config.yaml
model: "sound classifier"
mlp_ratio: 3
qk_norm: true
residual_init: "none"
steps: 5800
warmup_steps: 170
Rows from block 2 of a small sound classifier, named by matrix and row number. Rows with one number belong to one neuron. Each number is 500 + 40 x the weight over its row's rms, rounded and kept within 0 to 999. All counts start at 0. Numbers have three digits each.
After each neuron's rows are labels from the 100 clips, of 14976, where the neuron reaches its highest value: "top examples" is what is common among them. Only what is clearly more common there than usual is listed. The data: synthetic speech, music and everyday sounds put through simulated rooms and audio effects.
# fc1: MLP up (model.blocks.2.mlp.fc1.weight, 1152x384), inputs 128-255
# fc2: MLP down (model.blocks.2.mlp.fc2.weight, 384x1152, transposed), outputs 128-255

fc1.478:500500500532489470506473500500595445500415500548500585568441500427521541500436539523500552542532500531500510569469468550433474500483440457428586500500496386585557538540494500536500443500546500508426521442446500508547429528513480500481438543500534494527500500500500495500364500594463459444540521500500435575430487467469477554562500437500444498500420500500500487500479440451457505462416
fc2.478:500440500520500461450474484526548485575519478447565526500562500435500500458500511555451565500558500500559553519500435483529500545500500486456500500495500433513500500455398527500583506500498498542506568500472554500549436550477483469528516550518500500518421500475435493500465521558556500529500523492527463500418556502542555500500473500533448539500500561500500419471576509500500500429500
top examples: far; speech

fc1.59:480500500500583500462455500423500500500519485514538565500500500392478563426556608522500577517501437548558573423500500553500500500500504453463500412505495455500518522500522500500451431553500500527452427493500490466482554571497500501540430500500501518500500526493500608471410531526500500479562500595442427500487470500498546500500554438500500523500500500537500515518513500585426490446464
fc2.59:482500496488481542500489576500500497500542502570518500531500515500500500500500517558533534500550522500464500410519517439538500399430446508500461459457525500500432477500429500463581472599603498544542516512517440498500500578500500411505548642489469576490460555491500500468597500500500569499505479500500496482529585406436500583500485570500483547425504545500500417502552459500500542488500
top examples: band

fc1.541:500517500492536515424475500484545478500500555514486500500500550349500548500551556509490500490605500487421431538500474548500500512571500446428567423458447528534489613500500500519540496501426517500527469500482439500563522560500436489514430500516510435500500480545498558500467500595427500500556459519456493479539463558500514500529500434544523500500518553505524500561484527410458463489500
fc2.541:576500579470500458442525463516500500433500445502500500506486547453487500500496500473500557521576500537500509425543609500500534485558422462454559440501470552441453500500500547439500553454578494500500469460502540530500423502478564500500528500500538500500550571500536420500523482463500468500500474534500500469500481475500521500492500500534500522500570486500488500500500527500530475516478
top examples: distance: near; speech; distortion

fc1.544:510515450500592512452527431554499508616500461500458451500507500500447538471500500470470454525500500518500500544500554483554341463485500462564530500486500500500563544507528500532500492440452584505433511517500530500521500547506500508536473382470500500500437500535512500500470410527407529495471467563446432469500485511504500466525500354500376500611520495544500538506507500514466500500497
fc2.544:474582500563518489480473491521500500534500461579589500484477500551500521543449494512500500549500505570500500500436500481500500538448500552500363479516521493443500404469540500503429467571502554416532554460429450487438483449482500438500500571500500517469526500500479474507453480500546500500457468472500541575565468540500531500500486490536500500500465500554477470428464575500517516499484
top examples: band

fc1.16:500525424413583428500500500478500500503414499459460521500471570524426471493522539466505454538500496500500512477500452541500500500501511500534563445500500455461554605500591544500475500500500500501453500547500567434473554532581467549520485478666515460498493500455540500492500546601406500459510446568465500404446500498545427500450489521531500498517600506442500553541508461442397500438510
fc2.16:435470500458536496537539459480500500532455454539521500500555503504462489422500507416500446463513500500500464500521500500559411427472472500573500500539500541496426500504500389457507441477497493475500469500491500498517387495547500429530499500500500536466553461500568500501524541473448502500500483500526466462567500500507500500499414500448500561519500544481558500525524500500452457502555
top examples: wah

fc1.657:492500514590588505516500443500520498578447449435498500483500578479500500500574435500500500485500488475434515606460515485500422465500506445500529515502500446500577529500476577500500539500463606500500558491500567494565490562500500490462500429500486500508498558563532493472499500500499545433551448499459500500528465494563527495500510500423376489500495537500449558554500443550518503475477
fc2.657:562524532472540472574442500500504500500462497500500396468528558422500500508506489500510560458557490556500533500519514486500531500500500569476500500500500449510500528538500555503500531457501611477469496457538521500500490533500500452500533490500480453500500500528478535500451448500500537525552500449460529495500500593457541465553462479463474570500458449559500495500579565546556474453480
top examples: wah

fc1.567:547601500517500500393518399521500474446500556469500468500468500395437539500541546452481424515500522493500514542460517500517527500500527427484545500500440419444562570531500500500500555494421528410500500565422624500489500500549506551465497441500500500500500512447547548500500500563454479520500373500500460500500511440542500529463516500466500500500480506463500564470514481483478486500545
fc2.567:500475500429488455577468529500484500474474500500473500545500457500524461570500499463470511557567480544500457500496500500526526500466511513545426482548500570500445491441500377500550500466448500480564500500511500541538428492506500516543529544500457500463432500555582421456500499500554500532506513542545481444500500500474500500506465554520500515500521465466488478530500464481500500500532
top examples: long reverberation; far; reverberation time: 1.2 to 2.4 s

fc1.173:537581500500454530500528437502534500484504500500557552554524490500438500547529455518551461498493503484503500578449447441503455559500423500491462500561500522598486500546488468447500457475452439469550500464419438571464500500500525451500545463536500417500500494512527500500457500500537453447534457583520535414509475487500500561416531421500500500542500510500462520393499457542485440500566
fc2.173:500481471500485500500523500546517476570440480480500487481472448494457458511541472457500500457505500561619395458528500510545501532500541542579500500500526499389500500500604508499500481483466569502550487545500532500444518505530565460500552500518500466539470382500547460450545495471511546500514533500522585500500466478487511496500509483517557550556561572500557500500500490500552500459500
top examples: drums

fc1.721:500495518500450500473500505500517500489582492482458500500488500465559524500554545371511572471515500520483497595533570579500409454555503500504534500544524469590526562508482503500507464500544500540500500500476493440434435500478441500504458500500459500500500514603500490469393500520452549500500520589457517544500471456459507459552500500410410500500418510515500505534575500500460563500398
fc2.721:500468516500500480414531500500469500500500500493484500445566486500402402500593455500528496557500500549528414568518500469572556480500506500485451500527485503500427437470470465461559561480535500575494500500500489508500524500512474477496500453522397544497501477500500519478602500457596507467470471492543549435500518487440441444500446395524500500500500470515465516500511445459500512415524
top examples: dry

fc1.96:507500520526502539500526515500418500540500455395500500520500500490487500468460571500452500446500500500500546528500500519536427505500512565500483540515500538500500500478516500500500479498575519500475519471501562500425528500461500517527462500500500500500505619533521422441500564500504507420563500500500500533535491500504500472500542500500411568568500485500503546531569436560529500507475
fc2.96:500495500500500500464434500414500500580509468455500431525564500500500493450500402555434509500500431557500519452500491500527468445543500555500500500500566559525500395457409493408588500515504500500500556536534492570516481500500551431500500535447500453526428575500500500539525458461559518571445507514566447500500548494506530476477434470531500474482491546500482500444454500500537500477501
top examples: dry; everyday sound

fc1.553:491500429558500500500552500500490449468459500588588500542437570430500541507491532479500500500489553500473558537500553513496500500544539500420508480533501521555615500500465500462541500533435425500448500467531505515500448500500500502524564457500451500450526500519500454399500529477500503479500500559500532567503520544571500500461542567466493526484500505556452521500548485505520442547500
fc2.553:500466500491463406496553535500500500483542531590500457500491500500444525500510461500459500500516614540402392468500497471611489454567500495500530482532510434500414480493513500339536572504461563500508474506500526500438462455469500524647570445470442500554481490500522523500500520500500537500500500495565483493500449500470474500521549571475500500594540539575500541488500531500500429456492
top examples: everyday sound

fc1.458:541474470500432534500500555500500519419404500500567563464500573500500500548501585590446370500500495544495500486484477499500472456539543455400580500500461540520500500500529537500490473500455446535374471544486526484500500559467549496500500500500500483477544452500520459392500544500500500436480500500442500500489528467578476473500500590542474531500500500469500500567452500500500500532475
fc2.458:548446508500559500534500580500457527390476500574500500490500526570500449560500447500468484411500539479500532449500500488469581441563500502500481500473500500479500468537500505400485579522472519537548522533519500530500500500463500572557548505500466481500500500481500511471500500455482475584500500552500528575541500500414500500500520548448443500522478528384500500500464564500485523551483
top examples: dry; tremolo

fc1.644:504487463521470504459500454500500421555448500500481533468439500373535500500500540500505556500506500512514507500495505555482444557537456501431594543547510381542559510487577500461587500533486475477452457500500508447563500555500405554500432500555489500546464500500556595500500482500506538500500519478500514460500472500532500460514529464500486470500441500503490500417498453480484500500500
fc2.644:500553498446451476386500448500508589500500471510516500480561476500447513488511520500500500584444500500438459500542500535557501472481519500541581500538462497527500573399456500556500590457493500594482500514500513397493510481543520462454500444506451500591500500500518418478478500410543545500447538500583500488470517489478447500508571527500440500509562500450500500500454534500500532437498
top examples: short reverberation; speech; reverberation time: 0.15 to 0.3 s

fc1.686:500440467582548468500497501500500500575530437419564530504563497464460568521528540455459500529580500434462500500514500527424500500469461485438548447500480500490550610549523572388500496519384424521444500569441500447500490540449515500526481454500480491495500395484491544524500472468438500500500508473454402500500518503500525505503557500437510548500500528561546533471500545457449402439496
fc2.686:500515520458500498500500593500439469562513487500461466540500507439500424439419500544505535500500500445546524500468460460476500469497472500500437487486539500473496530516408504602500489552592542500524496483522442550546506514483500453500562510457469500493443549523495453500500457429504534573474500439500527523500496437500500497500448512500482509467499535503522434491575544563495500429474
top examples: band

fc1.280:527510444567444528500477482500579500565440500520513477474499559443543494491500500500500523533500544459556551454504500479547450565562491500473501500534559500544562513500491521500542585424335521457500515418500500500512500500500474500487500454500604385500448500500500500423465500572500534500500427483523500567515517519552534435526507453504500515500500460500491526500529468429456409500492
fc2.280:570554500500500480471564483446503511414406500448548500570504595500500500411500488545500440476500545551454455500473519500500500500450561519477536444590500500524500477500496494500500500488500500450500447438492500460483512500470500456479532530565504500454517460498487500411497500513505500500500500519471500396500566522529571446533481500571537500435500546500500500500526500565563483500492
top examples: long reverberation; everyday sound; reverberation time: 1.2 to 2.4 s

fc1.301:573500500500502500420447533500527494500411500403540500451500575500429460500489516441491484489471502519500512435533500540507500500469500500448500400454487500536500593527588571480576504470491500500511472544549500499500497500466490524548500500500545500566526472467517566439530519500448537500491439500504500500498518500500475563500516500500500500500504502481483500500474589450491480549500
fc2.301:548484497517500452487577494463427500474473466507531500556500522504500447506432448411500500464500500495486500422500543524500493500538500458452409491483436505586500558500437500369461593571478500453535443470459518556500500500463500522563528549551478412516500407533564482466474506460560501500550500587558552500500500449525500532500573567491478520513513494527500555542590500500500500460513
top examples: drums; tremolo

fc1.342:500500492525500500483490500593468493543558500509536419487500500509494541500522477444468428500509500500500596620500487539500442500554452491563517500488511453531564512493525500513478460520507500486484491500501500498519543500500429518529500500408436500528486535500515522508468500500500500461510552500508500431500543607441507477467522426458456500638492537577524519500605527565506500416500
fc2.342:509495486511501500500500500500500515502500494584547500505546556569393500533547500474493500507500500500500432500534500474500486531525488500462401514474517500436500428436485500500499550580500549511556527550442474500506433485513519500532500500543466487508500420438496443516553500479572500500458550500577499500531500531412506551462497500500462500563486573454468468452516558460473440470569
top examples: reversed; dry; drums

fc1.192:502488512562450449455479545438466437500472526520526442470548523500378490479458546459522534424512496500460500517500500596478500500572401513500555464535466574506523500500422436500481471500500491500500463500580500500495462500435500515543502459588469500523490481501504428522470500500503457500500562564485500444500512500500462500456391500500440511572437549549500560520545507540451519477500
fc2.192:500472500556530501429470455550562488506438455470585599500479557469500500442550476500574560521500539500481517500512446500583500551525440565499550456611500500562542555520491553457500504434469500468503500469546437496500528500442500484372500536500515497500567492516500517488524500568500555386500543546500500459543547549466565500500500413490500493558500500500499502562592490535500504468452
top examples: dry; drums

fc1.514:536550476512549450500440500516599541550500500478454566513459500450500481500500500434500500544510500524500629500485534518475457500500500500500575502486453425467500504500532548469542535500455500436343507500522536416500484500500500487514448573556457524520500492420571603500498500601434440491500412500461427500495463472500503500486555500498518526445500532494556486500510482473500500500532
fc2.514:479500499512502517472478531484452488475481484565511538500505482466500523524496462458469533500506500500537484515541536533448466528500483500500465500430542510500498559500482500538487526500500491536500440519528541473500480523505531484495500482526500500500487501466594460493457500479500525500528490500518501452470544500490494549500491500463500487507466500500482477500463489500501485467508
top examples: everyday sound

fc1.549:522500425473427500495454500500608500562500556573460552569500500500473528434488493435554512582528515557490500500500464576513500497551516568458528561460448500500562500521500480580500522549462500465406500506488482502447484500538500564525483467500436506465550508454569541519500554516505500500461459587440461500500500500500418500457475344506412513550500531468476500500464500463388521533491
fc2.549:493522521447533556503461518473457538500582547510506447465503521439494500508509443500500551499500500469530500500527500580519500422500500484510475474516429476507431486500501538592487500500485594576500500500500500509499500497437456502527444555482468500518556470500518500500492524500466523476518500454475479475435492433500453500533542522542519471500532444500456500500498500458566500472500
top examples: long reverberation; far; reverberation time: 1.2 to 2.4 s; band

fc1.87:500510443557537576497490500500500573512450490517511500569454620449500500488442500500500435500523551502483577500500542500547433542451484547518523500497500499550625545499549474507539500500478506457456500500494542428501510549472509500500457507516492559530500500541511510394518575519430580390483397567481426521545500500545508500500500500500488494500442524500480500526561501559461482500482
fc2.87:500500500500503500581500578545500508500528550603564546544549483566518505538434475576458568435500500529484545462500500464505606500500472502518500534491478500500426490432500500408500484500500534500500421443500547525565500445443500500513500500424472542519545463488416454500450500500553500486500508529520500562430500500390534485528500500500448510500500500532500504477500500500527500449449
top examples: far

fc1.595:500493500500552496500500404498500495500500526490539606477500500500456485461535550469485482500500500439500460491500520509405427500486575476514646465432500502545500567481608500500561467500500434555431501550500578455500484500420468541500461500545491482533461501500500439500500500500500500439511502517500479501481501480574482500460550539500516500500476500516533510534500410576500528425542
fc2.595:496480532500500500500500556500500493482567505487511464493542541500500484460591452467500559539500500514417506347500547460500585500473632500527486500575536500500430500564449598500575549500356505456543496473554510473473500500543509531522514500508588398500500593559434500460500482483500566523482423448549543500500423500507500511520494626500538593500492500449500466500500500511499500559563
top examples: drums; dry; reversed

fc1.645:496547460497500500500500473595517448597472511443575548500473545439500538500500500483500472531500623474569596500497456518500500563533487464511493523475471413555606554492551500547500500537444413389416500500404564591480512545498500583522500438500444500553529500489500500537500433500516474486500470553435500565479437510545536475476548376499500545500410550570560500501500550498500500500471
fc2.645:500535455491403500567567505491500500439564500517574619508500500443500532487408500500494511515529543503590426647525460559500500512489467539456500524583462544500573488500473500500459500529538511500586558537520473530513484500534443534500500474533443536500521500516500450500429544500500472500586500519562454547490452478365495500486500512500500433500452533514527543470534601500516500500508
top examples: reversed

fc1.238:500596463454514441500437500464585500469464588510542548508500500401500533500530500446500500500472458558538500448500510566500500565545473456519533500461438453500555539490585558500500437533500508500454573500500500446496500500480438559532448549500500508500500457422557602534500500588474484433487519500456500479500500476535461551440518561453584500500441554471529500484500558500446452540541
fc2.238:512485507447500501477476506525523490504513476532441382500517500500539470500500530482482531524500518565510466500500498520547539436500460478548446475500481466500483489564535504528467552479419588451525447469534500512520500531462500445524500492476529567513509503523594438464497479505540500454500500467512500500500543546494465500519504609552466465472482500565450521566500516500488534500437
top examples: long reverberation; far; band; reverberation time: 1.2 to 2.4 s

fc1.110:392414482503573526539534485500500508598527421511494500466478612477500561428504579496500500536500555500440515500550500574508448518460500494500446500468449415500515516456569500461500498500491516427450460500444634500500497558500500505601484419471433450500552500565500500500424500500500502473504469571457384543500503514505492500516547424500500485548500556562547500500500512568441444431488
fc2.110:526500466515431500500500500434527498500581461517429462439500500500422465535500500435497547554518540472485462529553492523500500540500500492507500453546517563507404500465455500500500472537500477525575571501500464423471500500513570485547518500500530536509500486444573476551500501500500500472422460525618500500486493453500500500472414587509549513454496500450547488500417576500466475547528
top examples: band

fc1.191:500575500500500500437500464500500500403464560428531460495446578458497563500500573469540478462441500550495436500500517470481500533544500476455592480545475562500571517530542572500478452450511464581500586478500500500458368482511475487500457439521551500500564501485494473477593592508454467438394500459500552433450506430580512477500491500500468536503491433473500502518500421555471592500500
fc2.191:500496532500500500460550467557451475443541463493500500518468455458509496461481461465448528483447559500500470508481442520458500500498500443463500516466500475452500540500556556500467500429517590562524543540500431512482529462524506488500500516500463505499533471500526460537471565500468467468474557467525495468500502466415454500508526581552568530500566500563500525487500508477573500488616
top examples: wah; dropouts

fc1.470:441452511441561531445566529482413546444500463500500500469500491428448491450500557414486446443473501516409500500561496544500440453500510500516533469448472500491477554425500451559543474564561506500471427574437586500465560500455500522555449409500381525500530500483500464509466500464500495500500531553452431500500500537518478500452556500465502547456508500571529541500484490587505548445500
fc2.470:511547500533500494500492500500531469448490454446566468500521582457427553507599454540500492564500455500549529500500500479476497500499500468388500493574520431500588500573472614345550552451456474500500517461510500486500500562500500500500500500500568435500472511446444583459544508559549500500521471473490500462523500562517543456500549500588517540500480566500561518495573462500500372532505
top examples: dry; number of effects: 0

fc1.480:560520512561500500500547437500588500500500500501489500464460590370493467510543527451520486526500432476500519570494565500568468500572500570500500485500447440518581480511544467500539473547500500500404495501500500500517423495500441500480496508505493489500520500472573554410500479580500474491536452500498538500492449423548515488466478411500497477553503500500537526500500503523493495516500
fc2.480:490522480524500527462500526519521526539543500522538497521474502460500468506426510443511500500503500464556469458500439523520514466450500500500500538473500486514511572519501493570520526530493500571492500500500500500500529503462486473435466587477526500550499529500541499463500500500477537485500543516477500532439561482475477487500491518526478471506500500454500471501524518500501500459475
top examples: everyday sound

fc1.103:525460561534566425500512500500509500530409459500524500471408593503446414510522375514500500506500489484464561500544500500474458543500500501526500468500432464535565500500547500500471500488500500445394511500500578561459540480500500500521502519500450504500480497503500518440529500568601500507500414500500487435517560500532474500500500473500500500500500545563557602500539487544490459515500
fc2.103:500500500515572500496500500550482641500500549500500500501500500500482542537500539476526553500569527500529490500543446500530500539544500536455500500443500500427513541500500450493470532500500555575491484510497500492500549483500552500500498495536456445574478521490500511525457500500512500482523500568500424613445553514520512586434500558512536500448500495523500500521446477490603500500529
top examples: distance: near; long reverberation; speech

fc1.647:500500472477518581500490500563500500600500500441532547464456577441521500520508534500502500480461500577500500500485500493500429500500557500479500500500488462500500500440488500500595552480477476539378517519548528447515500502446523611536500450500481469552500500445500500435443537500446529462461500540500438500375484500500482399500525430532340483523419461500500547577494432503486530500500
fc2.647:500519500510468517500516557500445557500507532500500481483488437515500500457475509460500494500565500478459450548563557500564518483500521500531377500500512545484500514469443500501543414488493529527622490503468484518500524471500500500500470500502474516497529458500569518506533427495500540528500500500557533454533466515417500539500500531455537493464476500490476504446490500476496503500497
top examples: speech; dry

fc1.406:450520528421458450457531529500467504554467568512486451534531575552493551520605500479492467510500474542491543513537500526487495500534455545477497434445543517529479496500522483548539500500520439447469558500507451500500517546420515556500392500500519548461470523361566500473478500475500471564535469500497456552500426478523552521548515500541492532396459442488500523488500545538404532489481
fc2.406:425458500515466424468524470505505392500500469414500585495528565498576500571500579529500500469587500500430524444522485534534555500477500449417482595486500449500490569500486500512500465530500441521460547395496536593500394547534536530536500459429505500526497500527500554500500500479505439500433424500517553500497534490475448517500481500431545563560500524463478491534500526456479437476442
top examples: drums

fc1.719:500496523562500558486500458480537435452432500487491486526500552426444435452532500500500475529500467500500546557531533500603393500517515479500563431500500500526580561564567500527500500500492545490533522457500499444521500500539500474464447490503500496533465533544485547446475423515512500500545500472453459465541458500500523500473516549494525571500501497543431542500500543500500500460500
fc2.719:520448546500536500500547529480406486478492464470564414543517504407492521527470485440500525500572500479500500496592553552500445460475558500485460435432458505500406578493509520452505500500531531500511432474520500461490507500500500500560500455450505462513545500548500462490500431446511554565549551504474471526560447572469500462502500502412470500497500500580457518581500500479500476500461
top examples: wah

fc1.42:500496462437574449541466500500500496555409500500466530500487574456516500484452537500466404443503440540463552469500500561442509455539479500524582527469500437525500500546500523506500500495536496557424500500500576426500525528500493509500500466559452498500486544510554500514500576578406529441522487554478533564447475426567500500478500500564438482500501500478477577520442411481420521501502
fc2.42:446469468550494531481502500569500488534500438612475571558576500500477500483500463453500500500588551500537500500561500542417475500467537541575402563430564536500430500500500468561500479570543500555582499529500500527521544461432522469528512478560454479492500528503494477505500502500455462545509598500500500537508500523446544575514500528462500480500500512500494495481500500583486500500471
top examples: short reverberation; everyday sound; reverberation time: 0.15 to 0.3 s

fc1.650:591534503500500432500470476479484437500516457500500365500465575459458551493522529493547500500501573500500508499500516528435445542527500499504510434527471507500500514523538500500483475500456556500460560461500500503508410522475487514567479460489500440534561393500507500482533357537526428498500500521451500500500488579610524424477500462500493530500500444531549523574500512541462487527459
fc2.650:519559456500500549475489415513498529500534500500500473500500500552500596433516575442603556500500532500454500587500500464497484507436571514500500500500491547500493496447574500500500492535500610514532500520500453471448505488439500496500431493500469504543595555500500477577500531554500503466497517500531417534500451500504500500537537533437546500507532500569500500500499500515512500500500
top examples: dropouts; band; number of effects: 3 or more; distortion

fc1.187:502484500391500526539529500548500500456545500482552605500463500455481568500500594469482500532414479560489627500500439500500442529500500500525576463480452500557577502507550466498486443500520500500395493500445571495462500573417464568561405500529500497565478529500533500500500500533500500500501458554500500500469483486519477500470597485551500544514500465533530500500513484500436539467500
fc2.187:460475426464458500420540470410469447500500497526475500518547500451443488507452500459557478564538546540544443500500500520485500427430469529500500531500500528457503511515500438500500474500471547508553573539522500521487417530463513500555490498531464568500514515442500532500500560523550504537427500478500432489500504529500500500500486500500583500546504589478526476436500500518500522495546
top examples: speech

fc1.295:501514476500500500500453370500500409514394516475459500472500498419434461500651512418570518500518510532471413485478485540468500569500537501507581548502500443500500525532500500500528465471464440568448424533500500500484505539500374535500486423537478500500478500500500574500401513500530508500526534562448567472469468454500500500460541430500522523628471500500500538456500454500425500500500
fc2.295:522406500499547453500530539469500573564568500509488500502500446568503527500495537484468500483553500500500500500529534531529549426632529455507515454467459496500500562465488500500441500424480583559533478572556536447500500484500500540479550454485500500480615500500486465500602500414453483485576500500500500524500500518497526500500552479466452517500581500500500500564461500520499484440446
top examples: dry; speech; reversed; distortion

fc1.477:500532500500404500371459500414559538500500522514498545521451500500506518547509560441553553559522500513599465464441478535500500459591500556500512500500500500519493549500538479499547469482520523500500530504559500459513438500459519532500479500500498500500533513428500466467500568500500594466508464564451531526523538445586405558485464500557473564461500462539544545555471501500500470500445
fc2.477:500547538517500520486457455483477501445516500517477514472549579544506500547500500493550527443500563435526478493500400450534560441455500478500421500496462500491500519576500500606500558474483535443500565500561463500500501500525482513517501507472494488540519522469509500500551419507500532476500528500533500500500553460500500522484534508499477491460494500543500514504500503482555563500500
top examples: dropouts

fc1.375:500500482463522489502506500526569500553500502488481502538487598430469473525500500466505442491500483587490500542413473500510443500578500577491568500500441457537550500458500537544500500500500559491369486500486593417516430531495424579550444530500482476529568500412569550500434500625500474487573520608459443509413500510545439500500491500490500440512500495500546554501430444513441434500520
fc2.375:500510523495476476521468555468448422577485500534530500482537533530500502517523470511500502518551495500500500500500527544500527403506491433509500500480500544506500500569447527537517500500516516556500500466530500507502556552501508513500518480473503445505536500500513516518500500500492511500500489490507569500500525500524500500526551469459454522500458488487500519500476500484501500500511
top examples: everyday sound; reverberation time: 1.2 to 2.4 s

fc1.445:454500473446527500450466454504488543549456543412500556468500525429501459482441500473500500459500500530500532610548500569466476480478499483500523524480460517595589581500500453570549446461524433516500500583544550492500580530500500570542432506518453476538500500554471483499434500547402482444500500500462404500440436513500500521485533449453500500478427518491500561500554458527500475465500
fc2.445:519500501409500588500539551500515590500566456500491540443595557606485470487491500464403500433462500396500458500500516456510516481500534422601500500490569550500500500508500459402500534438426434489500500510564533411467438500500547473500529500500550491422500583493444431500572500454494558500500453500587532501500484484516500537482479650447502500500620402500465460509500459500469507595500
top examples: speech; distance: near; long reverberation; reverberation time: 1.2 to 2.4 s

fc1.632:500492466575459472500491461500412500517527549500500572469500462500589500430551442431500458524556456522520485550467500457500500457443500475454500529472437528459504453548428606486499509491468500465539500500452512500489546430458510479565500500555515470381462500461500481436535510467438510500519426483496460463500451500500567546553509500550478454540548467552481522542427500500519500459582
fc2.632:500595449500464479500450451474435462500542472523586503569449472440491480500461500456443515529473568500534500513500500489439557500569501496458502547435476420500477490500512495500502542500503580528589531473534500473500532427500522524478477500513500470500559500517428500489552521500443454557524505500548424500462535478478547498525411395476554500500500480545609500500515550545503500500559
top examples: wah

fc1.169:500500542468501515500456500500574513405456500456567526483546500430500482500494500449656514558500550463495500494448500500528521500472500485500500441562442445463500530538578478445500427500452482539455542500500524500475402603471517477500500569546560408467535562430558500506500500552475456500500527430457432494524414459592500417500536500440582573500495543522532538552443548500456462528487
fc2.169:500514508438527451500534542611478471500500500561487446500477498520560556530500465559500519484520500468513470500457500499516552489529542412500500478510469500500500599500481510456500591500500518555500411501481500578563494531538541509448465552500525500583456500457452483480500540505515509499472458469531486500544430516500500527481487500475520511523492525500500500479554474448520576547516
top examples: dropouts; band

fc1.195:492497495484500500476514471521452482500443501517523500500513500439500590500492500538500500550500526500500553462465471500435428488575478483500536449529453500500586569500499500498549500500401485500387554498500451500499477572500500500557500414500458426486488500500500496442454474533520442527526530566500522564500500500559473459460539500500446540500500456500458505580549500500482431534505
fc2.195:557500500500500500490516500474500500444500403500490514484500500500528507464500466500500487479470589518436484443480500443532525438500500454444500504500498504500493500484491500418495575473499520445445500500500500510500460438473448548500488434500500451414500500468500494514513496456500500500445517459586500500500500450497537500539500544500545500472500484523500547553500500481544424512500
top examples: distance: near; everyday sound

fc1.728:561500500500515461429443500500558540500493500500500551457500551459488539490500500439485500538458502500552500417500500609510479552500467457524616411521414500500525538461500500553483513500500498469500500577534500500477500501488442557569500500597500492500533500502547540544497548575500523452477522497414435504500500500503500500473472500458500500500546500424564500569500488466496500585526
fc2.728:466541500414510505528554500500490599500542560512500395504500500482453549500530489449512475549513500500479500621538500500525500444520500534504500463548500477500419500500518445500500532530450588452518500500500500472446414519545487509534500596522500500457500491580500478566500506505522500448522500500482454500512520528500500518531421500442469494500500476518500464546500526505496537512465
top examples: long reverberation; far; reverberation time: 1.2 to 2.4 s

fc1.547:500513531500500488500449490466500500500525500464503500480435492489412500500531500491500433489466460500496594500436500557537463510582513544506500547479454500540552465500500500524457488470518474500447500502540562500452469500480459558563497500452500500500500522470498537500479500500533489418563506581410463454500500549546522397440479455536447503604475500500584614500560478467500505527456
fc2.547:452500554461524558500500500500483500558500478527500578524500459457413528500515583458582521494489542475500491532500498518500407427471500565500431499435437534470475471500500476500459568616500554468500511499418500529445500564500480500500461546426428499531500500508532418500504534500500484438501586595492500500500500500505500542500500394499519499562549565501508440471500417500500500468557
top examples: dry; speech

fc1.689:500510485500553482538536500543497520565439479462518586501424555483500506500500500500546500433535548500433491500532461504469385500500478490487466380513500489524564580446558480500500500490500484500500500500449510500500500500522500531500422500546428500514500572500593489500417513488440572430561500500446416521455474500469500500519564444470500517451424540585472508494605527500500500435500
fc2.689:546500500500501515464573486500500491454553544520500500533548462575531471492467491500482490523571500499484431589477443542500580491500512505486500500500477500500375526557477500586490500547499521500500500579500458532528498462506489520500453500570500551545478500500477500503567469540507548529500544537575488462548462469427511514522458502530523473500559500525524519464549500519500500500481
top examples: band; reversed

fc1.347:500556451428458518434500452427551500442420500500496500504419500384500500524541622500544500516471495547500444467458507495461487460554548500436500466500500500500500582500556500500526452461524500500389515574558436435420476551449548500524528467553500500533500500468500500457427569500428457429500490500460491445500471490574452500448512562585500500480485503437444498500462500481509500500500
fc2.347:573458500524491494448500500495559451381439529555372500458427500559483478548500522454499546535450553545458515500541511475516516500555480448500589422500500551501499444560541525527383544512525500500500496475500505424500432500500453570500549450466529500480508536476561513500489449516539447522462538500500482500500505499476500491487520500528500416579500461500500591500494519500416500561451
top examples: short reverberation; distance: near; reverberation time: 0.15 to 0.3 s; everyday sound